config.toml
horizontal_flip = true
encoder_norm = "layernorm"
encoder_mlp_ratio = 4
encoder_width = 384
decoder_padding_mode = "reflect"
decoder_attention = false
decoder_upsampling = "nearest_conv"
residual_init = "zero_last"
optimizer = "muon"
lr = 0.0045
orthogonalizer = "newton_schulz_5"
adamw_lr_other_params = 0.0018
grad_clip = 3.0
steps = 5500
adamw_weight_decay_other_params = 0
Rows from block 2 of the decoder, named by matrix and row number. Rows with one number belong to one channel. Each number is 128 + 32 x the weight over its row's rms, rounded and kept within 0 to 255. All counts start at 0. After the name is the row's rms in percent of the matrix's.
# convs0: first 3x3 conv (decoder.decb.0.0.convs.0.weight, 96x96x3x3), inputs 80-89, a 3x3 kernel for each
# convs1: second 3x3 conv (decoder.decb.0.0.convs.1.weight, 96x96x3x3, transposed), outputs 80-89, a 3x3 kernel for each
convs0.11 094 [112 122 139 120 153 118 121 150 120 118  94 111 138 159 131 104 125 110 178 195 136  98  65  59 249 190 170  90  76 104 116  56 158  96  32 126 151 123 107 157 121 119 132 130 159 154 120 146  89  85 112 144 143 153  44  85  95  82 175 188  92 131 115 124 162 149 116 126 120 118 119 147 158 126 137 134 107  86 138 107 136 116 133 111 121 130 114 107 140 127]
convs1.11 113 [103  77 110 102 123  92 117  98 116 117 114 151 141 167 107 119 128 133 132  89  85 107 129  16 142  86  45 115 174 181 195 158 147 125 178 173  84 190  93 160  86  79  87 172 118 114  83 138 129 194 113 117  77 119  95 108 124 109 122 187 102 134 141 140 125 151 104  85 125 120 130 141 147 128 178 162 145 124 167 131 137 126 165 141 119  86 136 133 175 144]
convs0.12 100 [197 153  78  56 106 126  93 110 133 109 165 159 175 128  96 193 175 132 203 129  86 158 136  85 159 120  64 162 166 115 121 136 113  98 137 152  99 122 121 127 120 145 120 130 146 136 177 120  98  81 116  87 121 141 149 173 168 132 106 112 133 104 137  97 120 147 125  99 133 145 109  98 172 159 150 129 136 133 160 113 159 146 114 175 137 123 136 161 147 142]
convs1.12 093 [142 141 145 111 175 183 173 152 156 124 118  99 141  93 107 125 183 104 150 100  90 123 116  72 170 107 104 151 146 139 112  96 171 105 154 117 106 164 192 123 133 154 148 172 145 145  96 129 153 128 191 140 145 153 148 162 135 140 105 101 125 114 153 145 205 147 153 147 141 149 165 169 136 120 102 132  95  75 122  92 139 126 108  91 141 224 141 126  51 113]
convs0.13 102 [193 129 135  97 120  94  86 129 102 109  99 106 179 169 191 158 116 183 130 109 114 123 161 140 129 130 130  93 102 142 125  99 139 166 127 119 173 160 150 140 144 144  83  78  61 110 135 159  61  46 111 119 146  92 129 198 120 138 235 188 144  87 110  76 108 127 125 125 140 142  86 103 109 149 161 126 127 109 120 166 144 164 162 149 149 132 147 132 122 113]
convs1.13 114 [115 160 150 117 117 125 137 124 143 107 110 133  88 106  94 139 147  92 130 132 107 129 132 126 119 107 146  81 145 130 196 138 143 102 162 143 155 134 156 133 145 133  86  82  97 150 123  68 128 169 187 123 133 133 130 191 159  33  50  50  98  74 128 130 145 153 168 165 170 156 147 125 106 111 110  99 112  96  96 124 121 127  83 127 111 176 152  83  91  78]
convs0.14 096 [136 136 121 140  74 121 170 177 112 169 139  98 144 136 117 138 114 145 153 145 134 141 143 182 160 128 134 166 127 154 156 132 132 130 115 130 165 115 137 178  97 104 178 135 115  74 102  55 101 119  43 120 117  67 121  98  82 113 150 172 122 166 146 126 118 152 123  44 128 150 157 151 119 147 149 159 109  85 109 161 158 146 178 176 174 188 230 204 229 235]
convs1.14 076 [132 142 133 124 165 156 119 145 116 103  90 122 128 189 118 115 109 111 143 135 151 133 112 110 128 147 148 123 150 116 147 101  87  45 168 136  85 107 116 157 112 157 119  79 135 169 126 143 155 184 125 118 151 130 110 111 127  82 101 171 118 209 154 195 191 144 209 169 153 151 129  94 119 120  86 175 155 117  97  90 112  70  51  67 100 150 158  48   2 102]
convs0.15 111 [106 128 135 107  90  64 106 120 101 147  92  62  75  79  77 112 104  73 148 115  90 158 136 146  86  63 105 117 111 103 103  53  60  95  86 130 102 144 177 137 134 139 156 172 148 121 114 107 163 122  89 109 100  80 121 113 111 131 101 119  49 132 100 103 112 150 107 165 124 133 144 116 157 133 126 155 147 149 134  83  99 135 135 171 127 104 123  82 100 126]
convs1.15 110 [ 99  81 102 157 182 143 110 139 154 122 122 162 156 104  99 128 118 116  92 157 135 112 109  91 119 123 103 181 152 133 175 199 161 157 141 159 130 117 114  99 132  82  94 143  85 119  97  81 135 120 128 149 106 140 112 134 156 109 136 106 106 155 101 148 150 163 149 128 144 133  98 173 175 152 149 130 149 150  79 105 124 156 161 158 143 113 158 154 144  94]
convs0.16 102 [117 130  97 159 121 117 104 139 109 142 105 175  98  84 156  91 143 158 172  29 149 166  80 141 166  19 186  85  75 100 108 129 144 101  91  90 104  96 128 138 148 147 114 134 118 173 180 158  98 129 104 115 133 119 122  72  79 212 174 123 177 193 122 129 141 128 133 153 103 135 169 146 148 171 134  73  68  82 106 187 200 128 138 131 116 117 116 158 128 122]
convs1.16 102 [118 119 151 121  58 129 133 146 150 151 123  92  96 133 168 148 178 156 142 155 223 162 195 163 141 168 157 152 177 144 105 151 106 167 175 173  78 170 119 150 159 179 101 205 162 142 134  92 130 124 135 146  99 112 141 154  84 111  76 104 138 141 101 146 100  98 147 112 116 127 115 151 130 121 163 115 126 137 130 116  99 115 111 113 168 153 117 132  98 147]
convs0.17 101 [123 165  94 111  91 112 146 133 207 132 131 153 157 114 152 123 154 127 113 103  91 142 147 111 129 117 116 188 159 136 120 107 134 122  96 133 100 109 135 106 107 128  69 128 121 129 148 154 155 108 118 137 142 117 123 115 117 104 143 163 142 173 156 165 124 122 128 135 161 117 139 169 127 130 135 103 110 115 166 188 143 113 106 139 163 137  88 148 150 149]
convs1.17 106 [104  73 114 151 163 180 116 136 165 138 185 173  92  80 112 116 127  75 112 125 139 117 113 126 138 150 121 127 183 135 166 107 113  98 132 148 123 162 162 163 155 133 123 173 169 139 112 107 134  91 118 150 171 133  99  89  85  82 157  89 165 135 124  94 139  89 130 151 113 114 105 132 129 105 148 114 132 145 141 161 120  86 124  97 137 232 122 125 116 144]
convs0.18 106 [100 167 177  50 190 116 144 170 119 170 133 127  97 120 148 123 132 134 159 157 146  86  96  59 161 180 117 126 122 133 200 129 136 164  98  80 142 121 167 159 147 162 114 165 162 107  73  92 106 114  88 150 135  48 143 114 151 196 124 125 180 140 106 152 135 141 171 190 128 185 154 135 163 157 130  76 151 133 126 107 120 162 100 101 112  93 110 166 119 144]
convs1.18 082 [139 114 143  95 166 127 110 139 134 115 112 129 103  79 175 157  96 107 156 157 144 135 200 112  94  98 115 116 168 137 133 116 148 133 104 102 103 115 104 147  94 118 100 133 129 163  97  86 149 144 113 121 126 114 104 102  81 121 116 138 164 158 156 162 115 110 106  84 104 120 104 120 105 174 153 147 190  90  83  80  78 147 124 196 177  94 155 131 161 124]
convs0.19 107 [105 157 158 152 105 133 167 115 116  85 116  81  86 167 118 115 107  78 112 121 130  86 122 161 146 149 172 112 110 138 132  83  67 116 174 135 130 175 173 136 177 127 145 112  84 108 164 161 125 130  94 163  87 104 119 169 166 107 142 142 133 108  98 136 148 117 130 103  94  93 114  99 104 110 108  97 157 152 139 104 161 122 106 162  43 109 189  97 121 154]
convs1.19 094 [148 141 106 161 174 115 141 167 150 143 146 182 127 140 173 119 129 156  94 104 109 113 155 167 127 144 125 106  91 122 104 131 145  80 148  96 120 139 112 114 130 127  89 141  90 125 159 181  95 139 103  93 110 119 141 178 159  95 105  88  99 124 132 193 164 157 169 107 199 105 129 119 137 101 128 118 142 164 132 179 121  99 160 131 171 146  88  70  47 172]
convs0.20 104 [ 94 122  95 195 185  90 162 204 119 142 155  69 140 124 169 149 145 121 117 101  67 136 113 119 110 125  89  64  66  72 111  76  58  94  87  60 146 137 131 146 127  85 106 130 131 126 154 133  89 112 162  78 106 125 118  70 108 163 104 145  90 176 137 170 147 146 116 158 147 159 154 144 151 144 143 153 151 133 111 128 163 132 128 130 132 116 144 132 165 169]
convs1.20 086 [118  85  93 157  84  84 141 124  74 151 162  82 146 104  52 161 165 115 133 118 164 138 115 119 157 106 147 180 115 191 181 211 180 158 182 215 156 116 161 110 156 102 116  73 123 104 122 131 113 117 190 116 142 150 102  96  49 170 156 136 128 139 119 110 122 135 129 120 105 119 137 104 138 154 163 114 119  94  93  23 121 126 121 138 132  66 187 146 135 109]
convs0.21 092 [130 128 158 136 122 127 145 146 106 134 134  88 111 120 144 115 122 120 120 148 140 104 143 125 152 172 151 120 121  97 117  80 110  89  98 156 101 125 102  88 157 117 109 172 120 116 153 101 168 175 175 123 131 110  53 174  58 113 199 107  84 143  99 141 128 114 105 107 108 127 151 142 166 132 145 100  93 134 154 119 146 123 150 151 106 119 167 108 130 170]
convs1.21 119 [159 145 149 177 149 131 157 148 134 127  86 133 148  86 156 133 114 127  66 112  74 115 141 114 130 122 107 189 162 185 185 174 167 149 175 123 108 147 123  88 154  75 141 115 120 110 128 149 141  91 142 130 153 132 104 137 101  38 118  50  69 122 108  80 125 109 136  80 128 115 138 123  73 136 113 119 106 143 102 125 115 100 102 112  98 149 124 111 118 119]
convs0.22 104 [ 93 184 124 204 106 107 132  41 111 154 160  88 125  99 112  83 120 146 174  91 125 115 102  91 122 109 156 200 123  68 130  94  85 111 130 148 134 111  89 100 111 127 161 149 114 103 148 137 170 132 138 130 134 100 183 143 143 151  84 118  93 107 112 127 122 102 120  83 106 134 119  91 118 199 112 155 157  77 172 110 108 127 141 160 100 126 154  80 168 192]
convs1.22 099 [175 132 145 161  99 148 107 155  64 124 151 140 143 107 119 160 137 161  89 112 163 141 158 131 152 135 140 106 131 126 129 137 138 187 155  94 157 130 133 164 114 126 170 127 152 136 148 130 115 120 168 108  99 157 203 190 145 151 114 155 118 102  88 164 164  82 140 151  93 165 138 118 135 112 135  95 129 120 152 101 108 112 132 164 105 112 153 111 114 142]
convs0.23 100 [ 94  89  85 139 159 126 119 118  82 136 142 148 104 125 124 122  83 158  80  58 165  31  33 124  95  58 112  99 123 130 123 150 147 152 177 173 120  78  77  93  77 122 116  87 102 132 111 150 114 159 133 100 149 134  91  79  87 142 103 157 170 128 164 147 136 134 141 101 117 177 150 119 173 137 120 140  94 131  76  77 111  88  65 118  96  75 134 151 144 162]
convs1.23 076 [149 115 120 163 172 171 149 125 128 140 179 159 114 162 134 155 183 155 159  70 147 161 180 185 149 113 175  91 110  80  88 116 109  94 120 147 120 169 164 175 163 153 136 160 170  87 139 139 124 163 172  99 127 144 127 140 154 160 130 146 148 189 151 124 116 118  81 115 102  82 112  72 182 195 194 128 120 110 128 138 133  53  99 118 106 167 189 156 156 170]
convs0.24 097 [170 211 127 117 152 119 146 159 158 129  94 172 107 128 134 122 104  98 105  11 127  74   0 136 153  93 143 127 108  95 103 130 130 136 143 111 126 134 126 117  76 137 136  89 139 176 125  77 155 108 115 129 106  84 133 255 159  64 145 109  94 202 109 136 152 142 122 176 114 141 146 127  45 148 112  65 213 163  77  95  63  89 138 112 115 166 173  95 108 157]
convs1.24 107 [106  51  64  91 155 122 100  50  42 133 133 168 160 147 113 115 129 136 193 228 196 168 186 148 217 227 206 128 131 143 123  93 121 158 155 112 169 126 146 119 192 156 152 103 141 106 155 117 176 162 132 136 165 111 125  97 146  96 110 155  99  69 125 111  83 129 132 133 107  95 104 145 103 130 137 100 123 126  98 128 143 106 181 129 123  75 164 136 157 114]
convs0.25 099 [156 167 188 159 152 187 132 121 187  99 143 116 123 165 159  86 202 153 100 126 157 113 125 146 134 134 128 113  69 112  99  41  70 109 155 137 111 120 132  89 101  56 119 140 130 129 196 158 154 154 162 116 140 144  90 208  98  97 182 105  96 138  78 146 132 146 118 129 139 131 154 179  91 102  90 160 186 177 130 177 159 138 168 116 119 150 116  98 124 115]
convs1.25 104 [120 136 103  81 161  51 133  93 120  93  97  85 100  64 112 127 125 160 108 113 130  91 146 119 101 162 132 136 182 168 133 204 175 141 207 164 154 151 160 138 149 139 160 159 149 104  92 118 119  74 140 120 115 111 153 121 150 154  76 131 120 123 116 103 133 107 138 142 158 181 112 125  57 154  73  76 137  72 140 136 125  96  84 136 133 121  80 137  63 116]
convs0.26 093 [143 143 119 124 124  92 141 119  78 107 146 134 136 150 117 139 154 146 162 187 167  71 117 112 177 161 160 109 107 139 111 157 147 101 115 113 148  80 135 151 117 188 144 114 133 114 104 115 174 190 136 146 115 135 140 106 156 116 105 133 126 111 129 153 110 128 171 139 145 143 157 144 168 156 166  70 132  78 122 147 130 159 156 148  96 156 125 105 148 135]
convs1.26 101 [172 187 131 139 199 123 181 162 177 107  67 107 109  90 102 142 117 131 113  66 101 160  96 150 121 117 117 141 142 139  87 207  89 153 145 145 133  96 132 128  98 150  84 160  90 105 103 101  46 137  64  94 142 105 157 170 161 134 125 144 113 136  92 134  85 103  74 116  90 118 131 125 133 164 118 104 230  80 116 105  92  93 152 109 135 132 121 131 125 138]
convs0.27 092 [150 126 121 127 121 117 148 108 133 140 124 136 125 108 152 125 122 135  96 183 135 120 255 160 143 182 130 137 181 159 119 144 141 154 153 145 152 148 170 121 133 136 136 106 121 103  98 124 105 110 155  91  88  79 139 135 146 216  41 156 148 107  89 142 103 106 125 126  90 123  95 105 122  86 147 192 121 213 142 128 102 104 129 124 166 116 128 135 121 143]
convs1.27 123 [111 162 134 139 117 107 103 121 127 119 103 135 134 137 114 112 120 126  52  25  47 127  89 133  81  37  27 109  79 102 125 146 119  83  65 128 126 138 130 101  61 107 107 138 142 140 161 128 114 151 137 135 153 123 143 199 154 134  64 120 136 165 142 120  97 132  89 147  92 121  89 120  85 105  71 135 124 128  80 135  88 141 108 137  99 138 122 133 143 143]
convs0.28 101 [ 88 113 150  80 116  83 140 123  67 181 170 130 193 177  99 102 169 158 184 134 121 116 146  98 124 137 156 128 153 155 113 127  70 148  99 100  99  85 127 104 138 181  84 180 130  76 103 158 120 148 137 139 134 104 108 117  86  89 121 115 151 161 164 173 157 128 164 186 160 165 222 236 157 125 133  91  80  74 147 106  72 148 133 130 117 158 152  90 125 137]
convs1.28 091 [156 160 112 157 136 133 150 123  94  94 122 110 149 110  72 144 171  63 156 146 146 133 106 121 152 114 135 130 138 150 190 116 122 112 173  96 134 134 116 123 149 111 103 173 108 115 130 135 105 131 169 135 137 177 134  77  82 157 114 121 175 151 125 117  91 106  87 121 109 118  98  96 179 169 105 130 140 186 106 160 128 118 149 154 118 175 144  94 147  81]
convs0.29 093 [111 123 131 118 121 123 125 128 117 140 180 141 103 159 126 117 155 119 150 144 103 121 153 113 109 151 133 118 113 109  96 129  98 100 136 135 107 141 100 112 190 140  96 180 124 150 179 123 138 125 121 158 177 143  51 171  79  79 253 138  61 211  71 115 126 111 132 128 113 109 136 121 121 124 104 122  84 112 140 145 211 108 136 139 105 142 153  93 134 147]
convs1.29 116 [151 126 135 135 116 137 164 123 139 124 138 113 104 163  80 127  97 117 135 119 133  99 182 102  75 101  93 106 130 109 150 124 153 176 104 148 100 117  94  82 125  46  72 124  93 130  95 133 103 164 105 123  76 135 125 128 110  55  99  70 149 126 140 153 116 146 133 153 128 107  89 119 109 105 116  18 255  44 145 133 147  76 149 107 158  91 150 150 117 134]
convs0.30 102 [142  97  62  83 123 128 139 110 107 143 142 141 137 178 189 114 190 160 125 199 141 101 127  69 137 211 137 100 140  98 177 204 140 138 166  83 158 166 113 159 142  87  91 118 111 184 134 148 121 106 119  95 139 113 100  97  95 183 135 169 155 143 170 115 101 107 110 121  82 105 155 103 191 125 144 159  79 133 154 184 157 116 112 126 143 129 128 138 121 102]
convs1.30 094 [183 146 110 155 165 135 160 141 100  97 106  94  85  60 145 102  85  85 167 122  99  94 147  79 139  92  87  40 121 120 116  95 127 142 118 109 135  77  84 175 148  42 115  79 115 114 150 145 123 130 105  82  83 152  88 122 130 113 134 168 128  95 108  72 111  91 148 156 125  91 139 139 110  87 169 146 122  89 138  96 116 114 137 152 157 121 152 141 167 176]
convs0.31 098 [124 141 136 131 160 160 113 145 149 101 120  89 117 129 113 106 150 108  51  21  76 101  85 153  67   0 108 117 111  83 150 146 112 142 155 108 122 103 154  99 150 131  69  69 127 104  97 101 133  70  84 157 111  75  36 134  98 127 161 200  58 125  95 148 162 123 141 141 121 151 209 123 123 215 140  73 120  94 126 255 179 107 133 148  85 140 144  82 134 162]
convs1.31 099 [ 96 122 139 103  55  65  80 138  88 146 144 145 185 168 180 129 155 144 207 233 217 190 214 192 204 211 199 118 123  93 136 109 131 131 152 114  85 152 124 148 134 133  91 153 134 194 169 104 173 123 135 180 159 129 108 160 128 131 123 145 106 131 144 117 110 128 106  86 101 126 146 139 168 156 143 105  83 133 148 158 135 130 141 168 143 165 144 125 127 129]
convs0.32 086 [159 133 126 148 126 127 127 135  95 111 131 135 108 146 139 116 145 119  68 125  66 131 222  94  80 125  89 135 114 121 135 125 150 132 123 146  87 157 133 107 141  94  89  98 117 139 134 147 144 160 146 141 137 131 190 162 116 103 197  62 147 139 138 103 125 130 106 152 160  77 136 123 112 110 138 168 156 149 114 115 121 109 123 155 131 120 136  93 155 102]
convs1.32 117 [161 127 158 111 117 104 119 119 112 157 131 180 140 141 103 133 124 181 180  84 150 150 103 161 170 121 165 136 129 125 107  79 130 140 142 116 159 125 143 159 139 137 127 114 124 124 121 132 122 150 100 121  79 109 123 107 137  87 118  37 124 106 109 134 117 162  98 139 119 122 105 144 134  89 130 136 173 114 127 106 144 116 147 117 156 126 147  91 149  95]
convs0.33 099 [154 154 100 155 153 101 129 137 151 110 156 159  67  80 121  62 144 139 109 116 146  97 113 137 118 132 126 107 163  84 154 230 152 131 132  98 131 155 149 131 132  80 121 158 157 131 138 138 137 146 152 112 129 148  80 146  67 114 222 148  81 207 120 133 164 148 104 124 130 119 131 119 123 143 135 111 140 161 100 155  97 118 131 144 105 133 132 141 147 126]
convs1.33 103 [124  97 121 153 112 150 147 108 111 116 182 143 134 166 154 103 149 140 154 125 172 133 114 142 136 127 145  59 104  74  85 127 111 100  68  90 128 111 128 195 113 157  68 143  94 139 160 107 181 135 148 138 140 126 108  77 145 132 112 131 171 149 193 163 125 122 136 139 137 117 155 100 115 139 144 134 112 137 125 122 149 104 114 136 130 150 117 153 147 164]
convs0.34 107 [168 193 106 118 165 142  75  80 175  85  98 124 110  91  72 131 163 127 127 113 118 137 139  79 124 123 120 134 154  95 167 146  97 135 107 132 146 149 151 109 140 162  78 109 166 161 156 159 163 154 136  77 129 135  90 109 110 191 132 105 192 187 127 100 120 138 106 141 127 111 110 108  97 154 133 117 135 152  96 124  97 110  92 136 165 160 108 140 142 142]
convs1.34 105 [116  94 113 113 105  27 129 119 141 166 115 105 153 148 192 105  82 149 138 108 128 150 111 118 153 124 132 154 152 124  79 122 190 143  72 115 107  89 115 133 144 119 127 130 123  65 164 125 108 111  76  91 135  86 163 102 108 121 146  92 121 124 199 165 142 182 144 139 116 107 129 150 149 134 118 126 152 126 129 122 164 115 125 155 132  92  78 129 116 132]
convs0.35 098 [ 87  70 123  53  67 123 104 186 169 194 168 153 180 207 162 175 155 150 126 135 128 135 123 137 140 132 115 127 123 167 123 137 145 113 170 141 176 131 106 162 155 126 154 141 139 136  80  98 143 104  94 140 102  99  73 123 159 116 112 133 139 136 164  91 111 116  95  92  89  86  86  78 136 124 145 122 141 156  98 165 174   8  57  67   0  19  27  45  50  30]
convs1.35 083 [100  94 162 120  98 168 108 145 213 116  74 100  55  58  57  84  65  40 153 162 144 144 160 136  71 106  91 130 138 152 150  87 151 139  91 157 119 119 109 126 186 116 148 160 104  99 108  75 109 107 119 150 117 148  99 107 120  78 128 153 113 115 129 143 152 160 110 171 129  89 106 113 137 129 137 147 172 142 142 145 129 157 156 171 181 157 170 159 172 180]
convs0.36 100 [112  85 162  90 101 146 112 121 124 127 121 135  90  83 126 120 143 165  85 144  97 141 165 180 100 116 106 133 149 126 166 192 144 142 156 130 144 122 129 152 116 129 145  54  96 145 117 195 127 104 134 118 150 145 142 173 187 148  93  83  83 114 120 148 156 158 123 100 128 140 126 109 159  77 112 127  55  96 122 163 119 175 164 150 188 173 169 202 191 208]
convs1.36 098 [114 158 189 130 104 142 142 157 189 116 118 114  84 157 170 122 163 117 129 167 135 134  98 120 113 130 132 109 102  97 155  73 143 124  78 130 128 136 105 157 183  67 106 124 116 117 101 131 123  26 155 150  88 183 117 149 113 152 136 165 141  73 124 107 137 119 177 230 137  99 125 117 127 116 133 155 171 161 107 127 106 115  43  75 106 132  24  80 172 113]
convs0.37 106 [ 90  64 137  46  97 111 153 165 146 111  97 114  54 116  96  38 110  84 128 172  89  62 114 100 114 162 125 144 153 163 143 156 169 154 158 127  92 117 144  79  91 135 137 149 113  33  28  68  63 102  65 136 142 135 111 164 123 114 123 137 133 152 150 157 147 131 109 120 107 165 130 117 127 107 115  77 124 127 169 177 159 128 120 168 143 127 144 107 118 110]
convs1.37 089 [144 136 124 132 103 123 154 176 217 138 137 165 132 196 178 102 139 156 153 159 155 178 158 192 135 159 177 105  89 126  65 165 144 108 114  39 132 118 145 117 143 198 130 193 175 147 210 141 148 199  69 110 130 145 126 122 116 116  86 136 118 120  84 148 119 182 116 116 127 149 156 163 107 133 120 153 164 155 113 141 127 163 170 177  63  57 127 121 147 173]
convs0.38 088 [133 118 133 120 130 164 116 109 130 108 121 110 114  93  67 126 115 114 145 127 118 111 113 111 157 160 160 139 137 162 124  80  83 137 134 129 114 152 123  98 150 131  85 119 101 122 115  94 101  95  68 146 118 104  77 115  68 101 195 106  40 145  75 130 126 151 154 166 153 161 137 118 122 106 109 114 129  92 114 151 133 105 142 100 145 153 115  93 134 133]
convs1.38 119 [141 171 111  97 142  62  90 154  85 177  94 175 216 106 197 144 121 137 131 103 141 162 137 179 162  81 168 181 136 179 155 136 124 131 134 105 145  79 121 104 122 126 152 100  78 179 117 170 136 193 139 139 170 145  89 149  96 114 157 116 149 151 166 139 100 111 116 116 108 125 140 112 136 114 147 112 186 134 139 130 122  88 157  93 135  84 124 146 129 142]
convs0.39 092 [127 123 136 112 106 129  94 121 136 101  91 152 137 130 110 112 125 146 117 120  86 123 153 128  94 141  88 181 153 153 211 162 199  93 119 155 140 121 121 165 172 180 117 103 154 144 122 127 136 164  90 177 149 110 136  51 202 113 127 113 130  42 194 118 131 147 139 145 140 157 144 129 169  93 129  78  58  75  96  85 131 119 117 113 179 136 139 164 148 135]
convs1.39 095 [151 138 173 128 186 137 137 184 127 138 102 133 166  79 180 112 113 135 161 141 184 117 146 152 206 131 210  98 104 146 133  52 117  76 123  69 101 112  99 126  81 120 134 147 125 133 114 124 124 123 134 131 175 136  94 166 116 121 193 138 119 179 126 121 136 163  95  89 139 157 122 145 142 186 161 170 163 171 112 195  72  87 162  98 127 127 120  92 180 117]
convs0.40 100 [117  96 123 136 149 146  85  67 133 120 122 149 121 123 145 130 131 156 160 187 143 175 220 154 152 223 178 115  99 126 137 133 159 159 107 118  89 139 143  83 121 159 120 162 143  73  80 115 124 122 140  78  90  78 141 115  43  76 158  88 122 154 104 101 108  87 125 108 117 107 120 108 113 166 119 146 163 166 144 123  63 126  74  53 110 133 131 112 109 137]
convs1.40 082 [111 126 173 112 137 177 168 161 141 113 114 155 111 120  98 154 110 147  59  31  34  89 162  90  34  27  29 125 141 180 126 144 137 118 184 147 109 119  77 128 152 127 117 127 110 149 176 191 152 130 195 103 104 185 133 171 153 108 132 104 166 202 153 155 120 131 160 126 158 116 129 134  68  99  67 103 147 150  84  50  99 110 152 153  91  78 140 107 139 123]
convs0.41 100 [ 91 146 109  79 133  96 156 193 133 121 152 161 167 153 119 131 165 133 169  96 100 191 115 104 147 106  81 159 174 155 118 166 135 122 164 154 121 124 100 123  76  97  93 167 155 131  65 143 115  95 168  93  92 114 141 140 160  79 137  67 127 181 180 108 151 136 102 181 132 106 132 127 131 118  79 204 194 134  86  89  72 117 136 140 120 110 123  98 102 124]
convs1.41 102 [145  94  92 143 176 197 133 102  84 109 108 109 147 101  59 147 139 117 137  89  53 206 143 142 135  72  67 111  67 115 136 108 130  91  79 127 137 168 112 126 159 152 112 161 109 164 190 163 130  93 172 159 198 166 109  30 157  67 118  80 133  45 144  98  84 102 101 145 177  93  67  93 125 119  89 136 161 122 130 124  85 159 136 126 149 109 171 148 126 134]
convs0.42 104 [116  78  72 181 151 166 165 145 145 125  97 126  73 156 119  94  77  98 114 150 138 121 113 100 186 105 136  83 109 172 130 135 164 130 139  95  63 108  74 151 120 127 127 129 151 158  63  93 184 193 145 162 150 165 162 116 130 138 161 138 157 139 141 120 106 128  97  80 102  69 102 129 123 140 110 113 148 127  77  87 133 172 149 114 121 160 153 133 101 145]
convs1.42 097 [103  86 122 113 122  58 175 197 111 121 121 114 119 171 163 158 118 177 127 119 140 133 142 163  78 113 125 138  99 103 133 127 121  91 119 157  78 107 105 168 107 138 163 148 133 141 123 147 115 142 107 139 140 121 152 153 136 130  75 109 102 153  63 195 174 173 146 139 174 196 180 143 141 175 140 150 143 146  79  96 154 127 173 134  90  92 111 157 186 133]
convs0.43 099 [124 163 135 169 133 143 141 146 159 100  75  99 115  74  74 139  86 117  64 104 102 118 116 120  99 151 115  61 128 177  75  96 123 108 140 112  82 102 144 100  94 107 180 124 111 146 141 142 140 116 115 140 100  94 110  97 112 122 165 134 128 126 124 140 131 142  78 126 140  84 109 148 108 121 122 144 100  95 124 145 100 118 121 177  43  44 173 104  84 131]
convs1.43 079 [ 93  96 111 117  68 112  91 106 137 185 141 155 176 244 170 171 142  94 172 165 193 135 160 213 131 166 151 165 141 139 131 187 180  69 166 143 105 102 108  94 189 142 142 160 113 125 142 174 137 113 158 143 110 193 144 159 131 124 132 117 142 157  83  83  75 134 112  84 120  86  79 112 157 124 121 138 140 115 124 129 126 160 148 151 159 137 178 150 103 150]
convs0.44 101 [ 96 121 134 119 152 108  86  96  69 139 134 152 118 149 166 158 144 163 111 144 147 157 143 114 120 133 102 114  77 109 137  98 103 153 175 160 152 128  77 116 100 154  85 110 144 149  17  15 150  47  48 159 134 167 154 158 164 135 111 104 165  98 139  88 163 139 136 172 131 120 150 147 148  70  99 122  97  97 143 143 138  94 209 224 115 206 178  92 124 133]
convs1.44 094 [191 188 169 108 145 105  97 114 163  98 119 105 169 125 131 155 117 126 169 165 138 145 139 111 157 220 150 146 163  94 123 153 160  87 190 143 171 115  77  91 147 172 114 163 182 137 137 138 176 230  74 168 203  88 129 160 135 129 120  58 120 126  98 104  99 111 151 151 129 158 107 109 169  68 102 186 128  84 155 129 147 128 107  79 110 154 103 113  24 152]
convs0.45 105 [107 111 109 141 132 125 113 125  99 130 136 138 174 146 211 148 147 144 135 164 164 146 127 143 135 117 114  95 115 136 123 122 121  89 110 128 107 109 122  85  95  70 157 111 116 131 162 143 157 156 159 125 131 134 142  68 155 224 117 189 167  96 184 122 113 159 113 121 125 140 144 166 124 132 136 127 125 137  73 146 120 174 135 152 199 172 137 171 122 130]
convs1.45 106 [151 139 144 167 108 137 158 185 108 136 123 116 137  64 143 134 149 124 103 157  98 124  85 156  79  98  89 172 141 138 189 111 197 142 155 131 145 114 123 129 191 115 144 165 140 110 120 138 154  66 170  90 144  83 111  82 108  65 102  72 117 112 136 136 102 166 144 102 155 159 116 141 104  66 119 169  90 183  93 116 107  97  48 134  69 163  39  69 134  52]
convs0.46 101 [167 119 141 197 108  48 160 182 133 117 176 148 104 145 114  92 129 127 155  90 103 121  87 138 108 129 123 120  86 171 124 112 165 125  93 113 168 151  87 133 173 112 143 151 142 128  49  95 156 107 129 118 138 123 111 100 111 137 106 106 124 147 152 112  98 100  76 106 117  88 124 149 134 127 146 163 118  91  90 139 101  74 140 150  77 118 125 106 102 123]
convs1.46 107 [129 110  72 185 146  89 166 163 106 165 130 156 150  99 195 144  99 128 136 163 108 113 137 160 135 141 112 118 176 147  84 141 106 109 134 109 127  90 124 144 102 136 161 111 112 114 142 158  96 131 146 155 191 145  79 153 140 151 141 118 151 119 109 118 163 183 137 181 170 128 125 139 159 151 107 164 163 119 100 123 127 116 144 134 164 163 156 137 155 123]
convs0.47 103 [125 124 133 121 143 123 113  98 104 104 116 167  76 163 140 122 201 207 126 126 136 133  69 123 126 105 100 153 214 199 110 167 166  95 148 123 129 181 118 103 128 155  96 185 165 143 106 167 134 170 159 110 118 137 178 163 110 102 122  82 149 178 149 109 118  88 153 194 120 137 170 131  90 140 128 195 235 142  68  74  30 135 135 151 132  76 118 125 104 109]
convs1.47 100 [134 131 192 146 182 219 102  94 130  84  71 125  65 160 115 120 100 143 171 135 146 144 218 240 110 103 133  76  97 127  51 101 115  70 109 157 123 174 123 113 104 172 120 175 157 114  71 102 132 169 119 128  33 129  95 103 138 148 163 119 127 136 130 132 130 101 111  99 153 158 143 131  90 122 128 142 106 121  68  97  97 122 126 142 166 112 144 130 134 115]
convs0.48 105 [110 135 101 116  96  76  64 114 153 146  77 145 146  95 114 123  88 112 131  94 134 130  72 107 157 130 130 124 128 163 145 101 157 118 138 176 125 190 167 142 192 130 148  85 118  93 141 120  83 147 135 103 120 158 144 118 155  59 124 162  87 133 162  69 100 147  89 109 155  87 100 128 168 161 125 187 184 151  96 131  95 101  98 120 111 133 137 112  91  85]
convs1.48 095 [ 98 146 156  97 171 158  79 144 125 179 149 112 192 131  14 159 156  52 151 111 116 189 113 149 127  87 110 151 147 141 126 116 116  90 129  51 104 147 146  79 132  96 105 118  77  98  67 102 130 118 187 134  74 174 154 100 167 180 152 147 161 104 146 141 126 168 128 167 126 154 141 132 111 128 135 160  86 134  67  83  90 171 132 134 136 135 144 159 139 142]